A small image classifier, trained from scratch.
Model: 8.45M parameters, 32-pixel images, arch vit, norm rmsnorm, activation squared_relu, patch size [4, 4], layers 16, width 256.
Training: adamw at rate 0.0011, 14000 steps, batches of 128, held-out accuracy 100%.
Data: trained on rendered made-up planets, 195000 training examples, 9.2 epochs.
Rows from block 5, named by matrix and row number. Rows with one number belong to one neuron. Each number is 500 + 50 x the weight over the matrix's rms, rounded and kept within 0 to 999. All counts start at 0. Numbers have three digits each.
# fc1: MLP up (model.blocks.5.mlp.fc1.weight, 512x256), inputs 86-171
# fc2: MLP down (model.blocks.5.mlp.fc2.weight, 256x512, transposed), outputs 86-171
fc1.80:505570520449521472456486488490484493482467499430544491512538433555577518534487491441487453457531549475482509540453438490532435602463566532538501515565531549483468538477539493500490448484527491530503528563513468538525531509490578427509501537489418459521491528
fc1.81:519496405459538445544492488322499528568523659503586476542486519590534397484509623374534490500440445465490453422405469528572463516564475454446640428588491517556555565502380339481435474559442476582462520428628423537572601543444529339484428635494429408494477474
fc1.82:590363533601524506622480435534532568310466320591545488605428561406394513436590319432627498532512511416560418538498857555379466451538486599486480542530422450377485455669604377386436589511663542565665388411387355413535796531432469472555538307512783579663471764
fc1.83:507547526568547458539478505451434427494577534540564522442532498488538456615438521470521522496456458430416499508519487469493513579502490533445462429511564517510532546453507425582489529506442492456449547520513542547460462489556500491487505550461512472517495446
fc1.84:505508515565495518553515470511476532455449486485462533463450431482560565581479496474542486558562504501463621459516511487526468485482522533500532455510512523458459551459470487444564451562485458513459502459514477532560540481552559490506551486440479420463464507
fc1.85:495490420500479519451504432567530541413459469540459572503408474506495569518454530544470499437567448520445562559556582404459525544479507518408440489516531562563482491435545525494561538558528476501497480445486540510566475474423524506484548556550495440525555530
fc1.86:519433529515541465492460494453458524558489414500465496554513487458541537543545467490535465464519539436533535540502492451507541453475490499453494509473408560465466559452516538532576493521484501570528552502543541488506545517456518552460556468570471543526456538
fc1.87:512509464554576567521505465487436515451421480431436540498450554532514521613436475447507660458429417489467524524501473462488560489465545508410505437560430471514442622538520500557505531591499566509482435482494532507472493429398490597542522539502533462511463464
fc1.88:502453500486519527453547543447474462492453506479465451555458511434533496469441499476527478500446473435433484448563383436530443587508563516434497394444484564598560547542460546532521511458499461489456539558529467568464493483516456543468441537506465552507473427
fc1.89:440473571527586435402572346616498555576600418568447524488578377567444395394458474547602404654606693512440442576444378601324416539457401555480512407414320553634496373471433463436579588671606512506551494329423541464341461636320348531536530000590633586471584416
fc1.90:489484559467554439559489461462514505440475567456522538450475502509461472514496480425458477475472514541500480542481504555521488463446504446529462533464534511534486581450525487557555456521505500460461511524447503511464501517505545504571492470504524447499497465
fc1.91:512461543550515498461439538527559423543558497488457542497549465566438495543527544472529516505504520537526522465520489560554432497513527435477541477446436468470449518454441526525477447467504545505538464524453530499565542519446502535504483442504559473526452447
fc1.92:577501527576586565584508464464567563499624496484497509557525523479459470478465569470494487525518515487516519603487585537443477489561511562447490420516545441499554486491503510522498552502454586551571520482546522437607605470460520473530543448512548495510515509
fc1.93:509431439522486568547429439531534546543476483509527552488522444503477459558554552486491433506466450454469547520524502464555521467509475496504510454463535438495536553474498534469425513482557521516543512534513441533465541494514485473479446485521510549515511550
fc1.94:524477476521561533518380528472462469470556467486457453521497549523518441523544495465458469549491581463509541538485464479563479585520498551548458504503439475466533512452408522591540471436471503481494478478479510515444541525447481489504502497505478546478511491
fc1.95:548561519438434587420609602465454584415517567373384554568506466445712594644427395402559445401607442451376689628517367444644461485591460644285336520539587569642433494445568450474489399554420497564465448562501588474469523546592638371483508375455529378498391581
fc2.80:468556454549505479454475432522503471495539491469541471510539453570580491465518510464451536458516486531410606566530506551530449479437535488544515429515538505488520466452450540472449521470423531495566513501464518510526465541429500548495460516523460500438472517
fc2.81:582616424633517561496465584425511601419567466407461529472566441413586480511410541434584457529598582483534743516539489444530403471660643526494470498508617221564437533492376359537428369500544523648520468421433553607565472528475606554575673515499540475396486513
fc2.82:346595439338530539479573575536715597550609484493447356454492611417418301225336724471519578561386575425602366504473455694495757326266458554434507483215554438272613370413420574242471397445514583358697449397590587552521466489562427540665574461596500464343501412
fc2.83:478502464471478527435461505503561599557535454445452488569586518464501487529435520577443442492575536525559469491513447496515503417460540451567460460541480516501513438457421503454474478467488548499471553531490505552450470493468539519443502472529521484402533545
fc2.84:476564484549498486493753455507462461582558544414506531481499489485517490484447384484413518489531521553504525518535463504489551538446417505550487487491550572516517483489511610473507457542433516489491440533460465458527402488535547451521474512504494509561593447
fc2.85:548607557516397529546683562444491484483535483471556515540491542455525485517556385544456507504606496473475488461504457535523545542504373537404492525432522523401531452502513496500527455485417557461479455537602464441384455444590561422433543532551487468522425545
fc2.86:497536501507483481521526535544566544443503495467535560468493462533493552534461480568466500465444501447509594550495464542516408481422482513495503511491480464512486484492523436485465452504618497454502521495457445467527459456517484530511570514491554514527508559
fc2.87:518465515558458458550530492437449538540495478443524589538492507481564511531542498506537475474472540435487595463515501457511521503487650473457439536529613478541524562428518431503439413467524508576451505470553532529515536508499543554458545482577495444588514583
fc2.88:509478478504489527415577537530461494577520511410520497543558548577515497386458489548391550449509477541466536499491448524455486546478496490536494485434498514477487493520450547558460460447470470452521553496456463473514406487470518494482524563496507539418540438
fc2.89:633274567707522381541414535669587390445617513527456256468433297221486542577504442559337504497614437558386708590697707327590273558548770582563357469491618333568351458583361639737574474476465501276379416483518505621539433512386743600510707461503309509690548403
fc2.90:466535526426524531535525486527494487508525552455558475452457464511469507461467446473450514491502488541465498466483529570523532474569563516472523476537514539530478440498457470507567531551444545469550499491478532444461544535509517472439480480499482468467499478
fc2.91:487479501479447481466521478443484543441531550463556529544464464493547528505521529492475454471516522511565470482526517569509485449438463464511537468487509544532512465471440446494519538498546523513478443535454459531494542443531472519493535438479551523475546535
fc2.92:533585529403476492499402518594516541493518480434488413469546528388484457520455491547413546490469575564548526528510403587530469442480643493467461543539568488447513481441525536572553455534496510513486478423500456497479473507576514499556528560482435466465527500
fc2.93:526470488542529458484445491509497504434472454433472529554445484526490511475542423444433544455529468477493447514568545456534491482473472472509478449481562511465515445513548520484434450484500479474465579532433494552498459490528503476524554484467510516506510453
fc2.94:481535526451547523430552441467455445444493465437547543538453534463553461504552439532468544427561394520424541480455426450535590532580410498480486543493539498537482544531537429559535473480553549488446520509454533465533519512517533471462471515485525445586492552
fc2.95:477442634471238591532999516592450520496557538438485445625549389357491503465359343654341578564513493643495710424540420464466452578440535453607576461449558667463423370428396660516470475495371528239469470508439526537404481489556536572358554556489435554646539403